From a checkpoint of a small sound classifier: 5400 steps, held-out accuracy 100%.
Rows from block 12, named by matrix and row number. Each number is 128 + 32 x the weight over its row's rms, rounded and kept within 0 to 255. All counts start at 0. After the name is the row's rms in percent of the matrix's.
# short0: shortcut pointwise conv, stride 2 (model.blocks.12.short.0.weight, 640x432x1), inputs 288-359
short0.354 094 [158 115 191 155 143 165 109 145 147 138 128 132 155 111 100 148 165 143 132 129 103 128 130 151 125 132 148 102  92 186 178 108 142 151 124 150  87 158 135 111 144 154 193 144 114 142 117 113 130 142 135 110 126 194 205 147 123 124 111  75 167 118 135 144 156 190 159 156 175 178 168 187]
short0.355 100 [119 117 158 120 127 144  89 131 132 129  87 103  47 160 101 124  81  98 138 102  81 133  80  64 102  78 122 165  84 182 138  88 148 120 113 123 137 103  87 124 161 121 126 161 142 141 143 147 143 137 158  77 131  88  92 135 130 124 172 122  65  78  63 151  75 112 130 170  72 164 182 114]
short0.356 096 [129 132 104 120 167 153 134  97 130 141 196 148 136 130  98  63 151 100 117 178 102 118 112 119  81 108 116 144 109 116 131 196 135 135  75 162 138 114  97 136  93 168  53  77 154 131 149 101  57  91 154 174 105 106  87 106 121 136  58 136 190 175 147  88 139  97  67 196  79 133 137 165]
short0.357 097 [159 106 183 146 149 197 117 179 187 160 151 130 128 156  98 173 147 139  84 119 142 119 153 179 143 129 151 117 116 194 166  95 140 195 164  95 123 100  87 123 164  93 130 173 132 168 150 125 143 144 143 169 133 144 110 110 114 152 149 220 142 239 210 179 105  79 123 192 124 184 184 137]
short0.358 104 [122  62 146 134  99  83  98 136 132  85 109  90 129 105  53 162  72  83 150 114 152 132 102 171 157 186  97 142  68 148 152 143 136 118 157  97 154 152 117 144 185 107 137 161 128 111  67 138  86 104  80 151 161 122  80  99  71 134 139 153 106  89 117 162 111 168 136  81 152 142  78 120]
short0.359 104 [ 84 101  67  96 110 143 139  81 142 146 117 100 175 156  74 165 128 139 100  86 119 122 131  88 174  57 151 133  71 103 119  69 106  82 150 126 125 141  65 167 116 168 136 137 116 121 122 138 111 150 122 158 137 130 161 176  59 116 144 178 137 106 140 122  72 160 143 155 140 129 133 108]
short0.360 103 [ 93 106 198 141 139 124  99 167  70 108 133 153  64 132 116 109 129  90 172 171 136  89  91 175  82 147 131 130  87 174 119 147 155 122 116 165 138 162 126 147 155 141 130 115 131 159 113 117 132 111 148  97 124 164 141 141 106 143 134 123 169 139 124  54 158 151 137 144 100 134 154 168]
short0.361 102 [135 103 105 140 120 108 132 130 124  45 129 107 164  44  63 160 140 106 134  80 108 141 168 122 185  80  80 192 145 118  96 121 161  75 138  92 108 155 106  89  99 121  67 117  79  91  82 135 129  71 151  98  86  82 113 116 103  99 136 169 157 115 108 161  47 147  78 165 113 175 102 139]
short0.362 099 [132  65 114  76  74  96 185 145  58  69  73 126 142 104  65 142 108  74 151 165 156 122 109 170 178 120  93 192 143 146 104 132 126  74 160 179 110 136 116  98 120 142 132 118 153  84  66 118 118  96 155  28  99 124 130 167 111  60 136 125 114 106  63 128 130 138 158  90 140 127 137 136]
short0.363 103 [132 111 195 141  80 180 145 104 154 112 169 156 113 134  94 121 123 107 130 181 124 121  76  84 158  81 124 172 145 210 164 185  84 159 190 139 113  61 133 165 136 130 120 169 163 136 156 137 127 109 137  79 159 137 133 183 137 102  94  90 130 122 107 158 116  75 197 147 159 126 205 105]
short0.364 100 [164 135  87 132 129 117 140 126  97 124 141 143 125 130 130 128 103 101 168 175  98  87 132  83 108 112 118 178 132  42  53 159 127  82  84 124 156 124  96 161  40 118 146  68 133  42 142 125 163 133 112 176  80 114  39 100 133 174 133 182 147 127 144  94 127  74  97 128 140 122  86 150]
short0.365 105 [154 104 108 108 174 103 145 133 158 156 172 129 109 131 103 142 143 135 121 104 118 181  88  99  92 189 145 114 137 138 173 104 117 153 119  69 129 103 113  67 155 105 147 102 127 119 158 133  96 124 113  75 160 106 148 152 109 162 183 127  58 127  80 113 103 122 160  81 130  99 132 119]
short0.366 101 [ 75 154 126 146  98  71 116  85  68  55 126 138 131  86 157 162 105  89  57 158 152  95 115 141 122 105  69 113  91  94  61 153  75 124 120 132  94  91 126  80  80 154  58 112 147  81  59  66  41  57  85 114  74  99 107 142 136  85 162 138 144 155 127 150 125  99 162  80 123 127 105  94]
short0.367 102 [ 94 174 123 132 132  96 105 134 155 125 152 128 108 108 179  88 154  85  99 163 101 154 106 107  87  83  97 116 118  93 105 141  86 122 123 120  83  84 125 110  74 171  63  94 165 147  98 101  63  92  80  93  69 162 108 151 150  58 145 115 184 154 154 107 133  77 134 111  80  76 109 151]
short0.368 098 [104  97 175 149 180 130 111 135 165 184 182 125 140 171  88 120 112 181 112  56  68 143 129  84  54 132 186 122  93 183 123 128 189 107 131 165 108 131  70 136 123  80 133 159  50 119 211 150 117 159 120 136 181 141 146 107  99 172  90 178 105  86  97  78  60 132 101 192 105 191 113 150]
short0.369 099 [133  90 153 122  97 159 157 107 126 154 170 163  79 159 151 142 168 108 111 167 113 187  79  98 124 113 151 130 120 192 134 124 153  75 136 156 172  49 119 157 173 149 130  89 172 108 130 136 109 139 166 142 134 145 147 160 145 134 208 136 156 143 170 137 170  40 183 170 113 123 172  99]
short0.370 101 [108 154  82 148 167  70 104 107 130 179 146 115 117 160 161 146 160 123  70 124  66  93 125  46 120  87 158  67 108  73  98 132 101 118  75  72  72 120 124  68  36 138 120  61  97  98 160  70 125 154  92 121 105  88 123 140 145  68 154 144 157 131 132  95  98 110 109  92 112 128 103  88]
short0.371 100 [154 149  97 164  88 149 148  96 100 109 120 115 148 105  83 167 148 120  73 105 127 152 133 122 187 149 105 167 120 110 167 126  79 107 142 100 108 148 100 111 113 171 111 116  87 111  93 109  72 105 141  67 101 116 171 166  94  89 131 157 145 110 121 131  97 115 147 153 131  59 130 128]
short0.372 101 [170 125 206 117 111 180 120 106 192  75 117  81 117  41 138 127 131 110 110 133  92 136 134 123 167 119  68  97  85 183 196  97 117 171 125  75  96 154 158 120 146 174  90 119 163 144  75 171  77  68 128 132  81 128 145 103  92 117 118  96 152 125 165 182 125 121 112 143 137 160 144 123]
short0.373 101 [135 134 169 111  78 107 129 117 126 161 116 118 129 152 171 157  64 168  92 126  78 145 121 151 133 124 150 100 121 128 175  85  94 165 102  63 143 169 136 144 152 109 147 177 117 108 184 126 114 152 113 148 167 119 143 126 150 137 123 113  78 129 153 135 129 210  92 117 200 135 141 124]
short0.374 101 [132  99 164 124 121 123 134 135 160 117 120 107 106  94 114 120 137 127 174 171 100  98 130  82 155 112  92 113 116 145 111 134 128 148 135 120  84 171 159  82  45 137 124  75 143  77 121 121 134 101 160  83  51 142 112  42  89  97 115 122 126 131  69 166 134 133  71 175 160 154  90 178]
short0.375 101 [132 196 175 166 125  87  80 154 120 130 146 148 168 131 194 184 115 131  87 107 156  67 155 120 157 149 138 112 154 173 135  86 123 139  94 137 156 181  96 147 145 102 102 143  80 127 124 135 127 111 127 134 184  84 153 154 185 142 111 119 125 131 174  96 110 235 155 115 175 179 124 109]
short0.376 102 [122 116 133  69 107 127 134 149 142  80 122 140 156  67 149  83  69 104 127  93  26 136 131  96  96 106  79 168 144 155 140 133  88  90 141 124  96 119  64 150 112 121  87 169  75 146  91 160  99  73 132  93  93 116  76  41 155 127 140 153  81  69 101  98  98 108 108 130 110 152 170 133]
short0.377 102 [120 148 113 106  65  86 117 134 104 136 132 121 133 140 139  72 174  97  88 164 144 149 117 102 124  88 133 135 133  60  88 141 125  83 134 156  96  77 111 142  67 161 101  56 159  85 106 166 139 146 133 111  80 125  97 144 130  84 152 134 176 162 151  92 157  71 123  92 113  93 111  72]
short0.378 103 [127 132 205 112  69 136  65 154 161 149 170 109 106 153  49 173 161 120 147 193 112 158 111 119 157 108 124 152  57 149 102 184 133 170 115 125 100 134 147  94 159 156 133 141 176 130 138 112 159 159 113 107 123 131  91 112  40 115 116 123 124 169  92 155 147 139 153 128  63 123 136 176]
short0.379 099 [161 105 179 120 131 231 152 150 181  89 190 130 111 119 160 139 115  91  97 158  77 175  54 118 114 141 119 145 133 214 212 138 125 162 102 126 166  70 130 154 193 119 126  91 184 179 102 167 105 123 174 150 121 196 122 104 151 181 146  86 138 138 168  98 109  48  97 125 124 138 229 139]
short0.380 097 [ 99 171 125 136 123 182 127 104 120 111 159 144  86 116 190 111 152 139 198 181 115 151 100 124 145 110 106 141 176 147 178 151 143  96 109 153 171  74 170 111 184 163 123  65 124 176 105 148 137  95 138  90 134 104 132 124 147 163 150 117 102 129 140  86  86  68 132 132 162 131 158 144]
short0.381 098 [131 148 154 138  60 153 102 142 144 139 173 138 149 147 104 101 124 150 128 194  86 106 100  76 106 129 146 187 144 143  98 193 167 177 151 144  56 127 111 114 113 106 167  65 156 112 146 144 184 177 153  95 123 170 111 119  95  90 104 134 136 153 104  98 115 128  74 139 132 144 107 133]
short0.382 103 [ 75 118  93  97 134 102 164 154  33 125  86 169 122 144 117  78 134 146 205 106 158 111 107 148  80 113 151 113 189 134  81  67 187 121 130 158 152 184 104 173 110 159 126  24 153 130 134 170 197 148 132 154  84 165 117 120 132 146 101  63 149 138 149  37 113 178 113 130 145 124 105 148]
short0.383 102 [119  78 143  75 177 117 140 147 142 133 132 104  68 123 117 167 124 119 108  21 127 164 144 112  92 148 134  68 127 147 144  60 130 169 114 118 143 110  83 139 138  97  94 151  43 113 127 190  64 105 111  84 176 136 131 110 153 180 116 144  81  57  27  88 110  85 161 132  87 135 115 155]
short0.384 102 [111  94  69 146 145  99 159 126  61  84  72 146 142 105 133 153 126  52 150  98 173 109 114 107 138 116  88 180 142  67  79 140 107  81 117 129 165 166 134 179  90 106  71 166 146  55 100 110  94  94  85 183 110 128  56 106 146 162 110 125 148 115 116 148 129 143 106 136 155  42  74 116]
short0.385 099 [128 138 139 131 177 115 112 120 146 145 131 135 118 134  91  93 174 189 152  99 127 158 108 146 120 129 155  99 121 138 184  88 129 112 116 111 137 111 126  82 145 170 177  77 107 147 198  94 115 143 160  78 150 132 154 118  92 129 122  69 125 128 116  58 125  64 100 144 161 111 120 156]
short0.386 100 [155 106 135 108  82 104 162 160 138 138 116 126  89 118 133 156 115 124 100 121  75 177  86 116  84 179 110 160 176 111 153 160 122 156 122 128 133 119 132 172 108 104 156 114 123 105 116 202 109 151 112 130  63 163 114  70 146 115  83  44 104  82 109 136 135  98  68  92 135 118 115 122]
short0.387 098 [ 98 120 142 108 169 141 126 155  59 104  77 133 120  87 109  68 110  83 127  84  63 206  91 133  86 190  91 123 135 137 189  76 134  79 112 165 131  92 101 129 184 153 106 135  54 161  96 199  91  94 118 114 129 177 126 116 122 166  85  98 118  54 101  61 145 104 104 149 109 114 140 191]
short0.388 099 [140 136 134 126 197 102 164 157 103 152  99 149 177 166 134 133 119 113 143  78 141 109 142 184 124 193 148 164 131 120 143 106 162 133 123 176 117 221 124 167 143 148 132 168  99  93 156 151 149 148 129 162 147 146  91 134 137 105 147 149 153 139 147 140 185 253 157 160 104 169  79 192]
short0.389 097 [152 113 145 178 219  88 139 147 101 142 135 178 169 173 171 115 130 144 124  67 149 118 169 139 126 180 165 172 104  92 136 112 165  98 119 160 107 218 110 145 120 134 144 142  93  85 155  85 120 146 136 155 130 119 126 147 146 118 115 119 148  80 112 128 133 245 140 154 115  93 107 153]
short0.390 100 [128 171  75 150 100  87 130 149 106  94 143 167 114  97 148  87 120  84 166 158 118  81 145  98  60  56 105  99 181  98  85 116  96  66  72 144 144 140 104 146 105  90 103  95 131 124  84 132 107  87  94 146  72 125  51  63 146 116 128 127 131 137 127  77 129  98  63 109  89 149 101 155]
short0.391 100 [171 167 118 125 161 133 113  82 111 120 121 125  98 135  88 138 170 106  31  73 126 140 116 156 166 179 135  74 104 154 157  77  98 118 140 110 123 115 148  99 149 153  74 171  68 132 123 120  94 116  79  83 175 119 131 134 113 155 148 114 109 100 155 170 148 129 169 124 110 114  94 136]
short0.392 102 [112  88  88 149  86 126 129 117  61 130  81 108 107  91 123 102 112 163 121 138 117 116 161  98  91  95 107  94 116 129  69 104 138  71  92 164 158  88  70 153 116 123 132 120  90 126 135 120 163 106 112 168  83 174 149 133 100 166  59 123 153 108 118  32 121  84 129 149  94  97 119 171]
short0.393 103 [ 98 150 136 188 150  91 110 170 120 105  91 118 124 129 169 147 119  79 128  92  91 158  63 145 115 151 131 182 107 128 162 133 132 116 142 125  87  95 115 122 130 141 113  93 140 142 116 164 121 124  68 114 125 140  96  79 155  83 196 138 115  86 103  88 125 120  72 104 126 147 106 165]
short0.394 102 [181 100 132 135  56 134  85  84 170 130 145  94  85 127 105 199  98 127 130 158 133 123 102 115 121 210 125 112 128 162 160 177 118 204  96 132  86  79 118 105 116  57 143 154 130 140 111 146 121 138  86  61 161 116 173 164  95 101 114 133  92  92  42 128 144 110 161 105 159 146 107 129]
short0.395 097 [144 120  96 180 160  65  79  91 113 127 111 108 116 117 135 119 108 110 132 104 148 136 119 163 120 161 127 113  90 136 167 124 161 110 141 109  86 112 123  88  96 147 146  97  87 137 129 131 128 119 104 132 139 107 126 113 119 122 139 134 135 157 112 117 114 146  90  96 170 161  92 180]
short0.396 104 [118 133 105 187 165 133  82 114  76  65  98  86 133  96  94 102 124 111 115 127 155 147 147 128 132 127  91 169  69 150 119 162 141 101 175 135 122 104 107 121 146 168 108 118 145 150  96 114 107  95  76 127 171 139 141 149 114 146 116 137 152  93  89  80 118  78 121 128 119  70 114 126]
short0.397 105 [150 101  97 112 136 150 152  81 113  49 140 127 136  22 131 108 162  18  69 126 112 165 117 118 119 135  51 143 122 131 146 126  30 102 112 120 102 126 105 136 137 135  41 110 113 131  29 122   0  21 151 129 108 125 121 124 125  98  75 103 124 122  95  95 132 147  95 182 127  97 138 123]
short0.398 099 [138  71 162 130 170 149 121 117 175 110 168 122 145  83  87  66 161 114 186 170 142  50 128 137  62 116 105 130 107 174 113 140 140 133 122 165 125 137 124 116 114 145  72  96 155  97 113 117  72  59 157 142 107 123 137 105  75 162 178 152 145 157 121 117 140 167 116 192 163 185 134 135]
short0.399 100 [117 115 117 109 120 137 162  57 159 141 135 124 160 120  81 178 100 135 147  88 135  93 147  96 167 182 109 126 156 108 143 171  89 129 139 109 116 168 140  92 117 138 108 187 125  98 142 135 109 108 121  70 214  58 156 208 103 123 113 111 132 101  84 149 142 195 205 123 116 157  98  75]
short0.400 100 [163 104 107  76 149 124  57 122  86 173 118  95 150 142  95 142 138 172  52 117 151 121 195 115 118 162 150 103  95  88 110 135 103 110 146 133 124 138 109  77  99 133 116 146  84  75 156  64  91 113 108 140 147  66 178 158  95 126 130 158 159 138  71  78 146 141 144 112  69 101  86  95]
short0.401 103 [ 97  59 114 114  92 162  84 163 145 130 106 113 160 104 107 144 123 137 132 106 151 126 142 158 167  62 126 180  94  85 102 124 118  91 142 174 165 127  48 136 105 104 100 124 131 124 121 102 128 103 160 135  98 126  88 115  96 121 121 168 144 155  87 163  50  95  94 122 114 153  98 183]
short0.402 096 [135 102 103 111  98 118 127 165  96 125 153 168 137 111 126  85  63 121 157 161 106 126 116 129 111 118 116 213 181  47  72 174 129  68 124 188 147  84 107 143  79  73 113 127 106 101 105 177 163 130 107  88  88 119  49  99 181  95 107  98 106  96  77 164 106  69  95  72 133 100 119 143]
short0.403 102 [136 148  66 181 108  99  93  47  98 104  79  90 153 134 132 132 128 110 135 124 110 103 116  66 130 102 109 168  97 101  88 123 147  89 114 107 107 116 119  99  48 137  98  93 126  83 125  82 154 127 133 118 155  67 157 153 129  59  58 116 182 144 129 121  88 113 113 122 120 119  97 104]
short0.404 102 [ 85 132 138 145  59  99  48  92 117 124 125  71  80 120 118 155  63 118 166 127 139  85 107 140 106 134 114 137  98 182  93 158 137 118 145 150  96 123 107  96 128  84 111 140 150 146 121 117 154 130 110 118 139  57  88 140  86 114 149 115 123 125  90 119 156 127 155  95  95 156  88 173]
short0.405 100 [161  88 207 161 174 192  95 133 231 144 167 114 124 130 124 171 145 138 135 119 112  99 160 143 122 128 156 108 112 255 185 125 147 193 125 118 148 160 157 137 126  97 120 138  89 140 174 123 159 136 155 148 166 127 116 121 127 165 169 141 121 154 147 164  85 147 120 196 107 222 146 159]
short0.406 102 [107 124  97 125  81 107  50 126  98 156 118 106 105 124 114  94 112 145 165 117 136  47 170 119 124 100 135 110  98 147  82 136  74  95 136 139 120 126 113 117  75 118  95 145 105  98 145 101 125 124 102 117 122  67 126 127 109  98 101 117 172  68 150  95 139 107 138 143  39 127  78 110]
short0.407 100 [108 142 159 159  86  94  69 157  68 113 114  87  89 114 126 148  60  92 158 172 123  87 130 138 122 133 122 118 116  84  88 150 100  96 104 148  97 204  95  98 133 126 125 178 123 123 113 123 148 110 112 125 148  92 105 123 125  92 134 102 118 105  95  97 192 206 141  90  64 151 118 144]
short0.408 105 [ 67 176 112 159  97  72  88 123 139 160 153 129 142 131 167 107 128 135 108 161  82  85 144  83 143  64 123  89 124 129  92 142  55 159  99 109  83 115 175  70  62 126  94  68 130  67 126 114 108 118  72 144  75  86 140  84 131  67 119 132 149 160 151 123 124 103 104 109 106 128  67 128]
short0.409 102 [101 101  98 125 159 116 148 137  51  99 107 145  83 130 125 113 145  90 143 138 166  90 137 118  91 102 117  78 170 162 124  88 122 107 120 169 163 166 117 170 143 177 112 121 137 132  86 149 150 152 156 131 142 172 108 148 108 179  88  72 123 154 137  36 133 149 157 108 143  76 153 130]
short0.410 098 [108 134 150  91 168 154 146 125 165 152 161 174 117 167 134 137 125 123 137 108  58 175 104 111  74 107 166 150 156 138 124 127 106 121  73  97 154 121 143 162 125  74 144 117 141 127 154 143 129 163  88 137 112 112  38  32 135 111 189 102 113 123 147 121 103 115  56 161 127 155 133 137]
short0.411 097 [134 170 156 122  89 137 104 162 118 133 113 108 142  81 116 132 112  76  74 138 158 124 149 124 207  99  91  78  86 125 143  86 106 158 164  96  69 139 110 110 134 154  56 155 132 160 103 173 100 101 141 133 137 145 150 140  93 111 171 175 115 117 142 150 147 184 145  82 106 151 166 103]
short0.412 102 [128 140  86 182  94  96  81 141 146 142 160 118 143 140 143 123 128 122 122 153 146  39 133 104 112  47 119 136  98 137  69 149  67 119 141  84 126  88 130 101  73 112 101  80 133  83 137  92 108 126 115 135  73  35  76 113 115  96 150 191 164 146 153 141 112  63  70 126  91 110  94 119]
short0.413 098 [ 65 186 164 140  97  79 118 177  86 124 132 109  93 115 185 134  96 109 165 194 151  87 119 134 138 170 136 152 137  98  72 136 132 120 125 137 102 166 130 129 138 157 156 133 144 102 140 155 160 146 103 142 160 114 149 109 138 129 175 166  96 102 108 106 212 204 131  88 104 111  97 141]
short0.414 100 [172 165 112 169  67 135 109  70 130 117 119 163 131  89 133 174 141 107 134 150 155  93 131 129 144 193  84 138 183 156 124 127 100 166 100 191 179 142 133 142 102 108  94 131  93 100  81 134  98  79 171  87 151  85 179 168 173 145 109 135 128 131 114 152 156 149 170 115 133 145 112 122]
short0.415 095 [110 128 141 157  88 124  59 156 129 137 151 120 159 117 103  87 168 166 164 165 157  76 110 189 140 119 126 140 138 206 166 136 140  73 116 137 107  91  79  86 155 178 160 111 142 125 148 123 159 115 149  92 137  64 110 165  77 107 126 103 164 117 147  58 139  79 141 168 124 105 121 141]
short0.416 101 [140 132  82 141 109 158 104 129 123 102 125 162 140  64 118  68 174 169 168 124 100  96 133 125  96 125  98 172 185 121  70 144 156 121 125 151 130 147  78 116  90 151 129  46 133 116 104 146 128  98 175 137  59 137 172 102 137 133  29  80 176 153 102  85 123 146  62 185 172 143 132 190]
short0.417 099 [133  46 170 111 126 180 148 124 167 145 134 109 136 134  83 141 127 140 153 152 124 102 148 101 154 110 123 149  96 217 129  82 164 124 147 133  86  64 124 110 108 127 116 142 140 107 140 125 184 118 185 109 110 125 166 152  76 117 185 154 155 153 149 183 132  76 137 190 102 215 150 136]
short0.418 100 [ 83 102 130 143 132 130 111 101  53  54  46 143 149  59 154  70  86  87 111 105 117 148 122 123 132 131  46 105 137 128 132  93 149  77 143 136 140 162 114 117 136 154  38 115 135 133  38 112 126  36  98 134 121 148  68 133 153 131  72  75 170 108 144  89 124 166 112 111  83 148 128 101]
short0.419 098 [154 127 158  79  85 155 139 124  91  93 129 132 148  91  98  93 155 117  29 129 122 202  91  68 121 169 116 135 120 118 185 120 107 125 173  87 148  86 106 135 170 160 135  84 165 183  87 158  77  94 126 151 138 159 129 130 134 144 106 141 137 140 122  88 105 102  99 100 142  72 160  58]
short0.420 104 [142 116 148 129 122 125 110 146 118 138  96 125 102 166 150 115 104 113 110 116 117 100  85 100 122 105 142 220 110 111 124  89 153 118 136 133 100 110  79 110 114 103 151  88 152 147 125 139 150 123 128 104 148 115  76 138 110 104 146 125 105 130 145 114  82 106 124  78  99  99 161 118]
short0.421 100 [166 105 116 121 116  78 105 119 126 212 179  99 105 157  97 101 147 126  86 147  76 106  63  80  89 172 134 138 108  67  93 139 124 168 100  97 120 107 126 101  86 116 176 136 118  81 152 171 125 154 122 150 176 111 176 133 139 134 172 176  95  90  84 130  81  98 142  82 147  86  96  72]
short0.422 099 [ 78 219  97 164 139  99  78 142 132 102 131 103 122 129 210 154  99  90 162 123 103 122 120 140 124 122 129 130  85 130 151 129 104 120 116 115 105 154  94 121  96 108 133 123 124 140  98 171 127 112  97 133 128  83 105  92 205  75 183 125 162 144 138  96 125 187 113 107 129 157  91 160]
short0.423 097 [158 119 127  78 131  86 167  80  91  98  58 168 160 109 148 145 130 102  87 102 125 100 105 112 142 200  96 131 169 113 127  96 153 165 126 102 123 107 105 155  91 150  84 138 125 106 104 118 113  86 107 118  94 118 131 127 153 110 150 100 125 145 129 143 149 171 112  76 156 134 128  68]
short0.424 103 [128  75 128 108 145 103 118 127 155 160 129 129  59 133 111 114  99 152 112 112  51 117  56 119  75 166 143 106 113 110 142  71 166 144  78 136 124  70  47 115 113  87 176  40 107 121 140 153  97 158 139 138 148 134 163  91  92 165 153 129 128 119 130  71  98  75  60  41 149 106 138 156]
short0.425 102 [124 149 140 158 103 102 136  99 121 161 158 136 155 138 139 104 124 113 145 141 105  61 122  91 113  38 127 133 126  89  99 154  88 111 128 133 141 153 112 136  73 126  57  95 145  92 137 168 119 137 154 154 122  76 101  83 144  95  94 145 167 191 198 123  48 139  90  96 127 126 106 109]
short0.426 101 [122 107 154 100 170 102 159 171 173 138 137 142 115 141 136  88 119 145 139 117  68 132  86  98 132  85 121 141 151 143 122 101 166 126  84  96 112 110 150 150  84 109 134  58 142  78 154 165 148 145  80 103 100 133  69  50 133  82 140  87 101 139 182 139  75  96  51 131  68 160  79 163]
short0.427 097 [118  99 133 134 167 142 163 100 121  30 131 174 112  77 158 102 140  36 155 174 147 155  94 123  71  83  56 107 151 178 163 130 137  98  78 144 178 140 105 192 170 151  66  91 154 154  31 123 110  76 158 131  54 151 102 124 164 154 158  90 161 148 153 111 125 139 129 143 127 137 149 116]
short0.428 098 [166  95 100 147 247 120 141 112 116 131 137 142 116 103 129  97 170 130  85 120 113 105 140  97  91 168 114 109  90 175 114 163 129 110 122 131 142 154  78 127  97 115 124 161 102 115 113  80  63 120 145 107 149 139 136  91 151 158 124 119 124 100  86 101 136 132 133 194 105 137 114 141]
short0.429 098 [ 94 118 171 133 143 150 119 143 136 173 152  61  95 165 102 138  40 148 123 111 110 115 172 137 112 159 183 108 103 155 146 122 143 121 138 137 116 161 116 118 157  82 122 202  87 142 160 157 128 153  55 120 189  96 103 153 126 123 128 141 119  66  57 111 116 184 186 141  67 146 131 130]
short0.430 100 [ 69 144 120 179 105 114 143 153  82 140  95 130 130 132 133 140  68 143 207  74 114 123 132 153 110 126 148 119 148 155  60  75 196 105  99 173 117 175  86 133 101 134 133 105  65 123 138 190 184 140  64 137 157 157 178 142 165 138  89 143 162 111 112  50 115 144 161 135 146 137  42 249]
short0.431 099 [127 132 105 161 111  74 166 202 111 106 125 133 167 146 137 100 146  89 123 146  98 126 135 134 197 106 111 207  98  29  63 149 112  94 109 152 126 118 152 190  60 140 133 120  93  78 121 140 157 140  89 138 132 134  61  89 121  67 118 130 119 126 126 134 143 118 111 121 103  73  67 121]
short0.432 100 [130  78 177 136 160 116 151 109  81  77 123 128  67 119 112 109 119  52 126 153 103 142 110 135 145 128  89 152 100 176 100 127 154 114  95 138 103 126 106 144 146 172 140 136  90 157  51 137 155 115 108 135 122 170  83  97  80 149 117 128 129 112 151 133 145 133  81 139 122 116 134 122]
short0.433 103 [ 74 122 103 141 117 119 120 165  74  64 108 147  96  40 171 102 123  66 142 153 113 136 113 151 108 162  71 132 110 113 118 136 153  88 131 162  98 130  65 130 152 151 106 119 133 159  53 147  78  49 113  87 108 171 141 137 138 108 124  70 149 131 149  75 162 121 161 134  90  76 144 155]
short0.434 103 [141 110  98 190 147 134  98  77 117  76 164  96 156  88  52 116 136 110 110 168 117  77 142  97 110 102  80 151  54 198 148 165  51  97 152 118 146 112  68  98 138 132  96 142  86 120 102  79  87  82 120 148  89 110 113 137 108 134  95 149 146 129  66  93  80 126 112 163 109 136 129 126]
short0.435 099 [145 130 183  89 150 116 152 157 158 142  95 131  92 128 180 113  85 140 113  79  40  72 116  62 147 114 121 125 149 152 113  97 125 159 130  88  99 129 152  91 100  80 118 126 115  97 146 140 144 133 135  67 102 128 124  85 169 112 135 118  79  40 118 168  93 161  98 118 125 202 117  73]
short0.436 097 [121  99 101  99 128 103 169 132 100 127 130 148 105 121 137 140  81 111 194 133 120 155  79 107  97 122 126 157 153  98 118 101 141  72 118 126 185  98 125 170 145 113 157  66 147 108  94 189 168 129  97 152  89 173 128  74 141 149  99  93  90 103 128 131 132  39  51 106  93 116  80 145]
short0.437 099 [156 132 121  69 120  63 110 112 123 183 127 130  80 157  98 123 121 125  79 123  80 145  77  93 108 172 159 129 112 146 136  96 120 149 142 114 123  51 107  23  76  99 139  92 128 106 153 136 127 141 128  82 119  83 168 133 126 123 151 169  87 111 100 101  87  65 161  83 154 139  65  78]
short0.438 098 [115 138 108 101 130 120 163 102 100 152 155 150 108 145  89 109 193 163 133 103 156 152  93 128 120 125 160 116 147 152 136 114 178  90 167 149 123  75  89 133 133 163 134 129 179 118 152  76 134 141  88 123 176 119  98 205 100 128 114 141 167 134 201  86 151  35 182  96  91  68 121 123]
short0.439 102 [124  96 132 132 125 117 117 161 147 132 134  85 153 140  82 177 122 135  83 133 169 107 136 216 171 141 139 107  91 148 131 107 116 150 217  79 118 187 133 108 153 123 136 173 136 122 116 127 128 157 100 189 131 149 122 149  47 129 176 197 129 143 166 171 149 189 147  91 122 140 126 143]
short0.440 106 [122 121 124 121 122 125  68  93 112 129 131  95  16 139  94 108 102 105 151 126 105 100 102 121 130 122 127 149  67 168 124 160 150 108 104 137  86 138 124 107 143 148 115 142 108 145 126 109 152 129 110  83 158 122 125 131  66 114 117 132  50  95 120 124 111 172 113 112  99  93 130 120]
short0.441 100 [ 93 170  86 130 156 128 117 114 111 101 171 130 110  65 161 128 143  90  45 165 120 153 103 124  86  80  77 159 104  81 109 162  61 111 135 134  95  76 103 103 100 139  48 113 138 156 100  76  57  80 126 135 117 142 115 142 132 105 170 145 154 145 113 109 137  69 141 125 104  92 147 165]
short0.442 100 [145 157 161 143  97 121 122 123 111 144 150 175 112 128 133 135 118 136  76 154  98 126 148  99 123 178 118 180 174  90 140 211  76 145 119 137 106 159 172  96 119  71 134 146 116 107 131 138  80 152 129 110 172 109 150 140 143  72  90  86 140 115  89 110 138 153 145  93 133  60 112 149]
short0.443 099 [190  84 215 146 188 190 144 187 219 159 141 123 168 145 119 145 159 129 124 123 141 129 138 156 124 151 149 127 124 241 188 120 186 185 174 145 129  83 114 150 160 138 134 157 126 162 156 152 137 147 182 186 139 166 115 133 135 183 189 138 216 171 185 159 100 105 122 211 125 198 173 144]
short0.444 095 [155 116 154 112 151 115  77 180 137 137 101  92  97 178 135 161  84 125  68  95 126 126  74 175 132 183 162 113  80 172 135 112 142 148 165 112 128 105  96 124 112 106 162 119  54 149 125 142 166 170 116 127 102 136 130 108  96 140 158 136 121 106 131 170 123  96 137 130 122 137  80 109]
short0.445 102 [ 89 128  69 114 128 188 101 162 120 142 122 129 127 124 111  40 184 168 111 120 103 157 170 108  94 132 141 130 151 107  97 102 188  87 129 150 130 121 119 142 100 172 152  46 137 136 143 142 177 128 174 177  91 151  98 113 118 180  76  85 191 166 127  91 140 116  83 201  96 124 157 178]
short0.446 104 [128  81 134 128 161 142 121 113 159 117 115 130 142 137 122 150 108 100 102 119  86 126 141 116 148 109 143 114 103 163 163  78 159 139 134  95 123  67 138  74 141  93 141 127 140 142 127 122 143 153 157 145 106 117 142 135 121 148 158 125  92 148 152 177 127  96  97 194 163 169 145 133]
short0.447 102 [144 129  97 112 127 123 172 144 116 146 147 152  91 136 120 121 148 116  57 131 127 176  73 112 140 123 148 130 148 107 132 123 129 155 145 149 135  16 102 140 104 154 145  73 153 107 135 148  91 138 142  90 143 146 127 174 126 104 168  81 140 123 110 120 147  24 173  91  95  80 155 120]
short0.448 095 [164 119 166 129 154 172 100 112 173  82 125  73 119 118 127 112 159  40 103 122 127 171 118 116 123 149 105 119  70 190 175 105 121 163 145 105 136 144 135 133 149 154 107 158 141 148 103 126  87 119 131 121 113 166 117 133  88 154 106  74 133 144  95 110 188 155 143 199 197 119 142 131]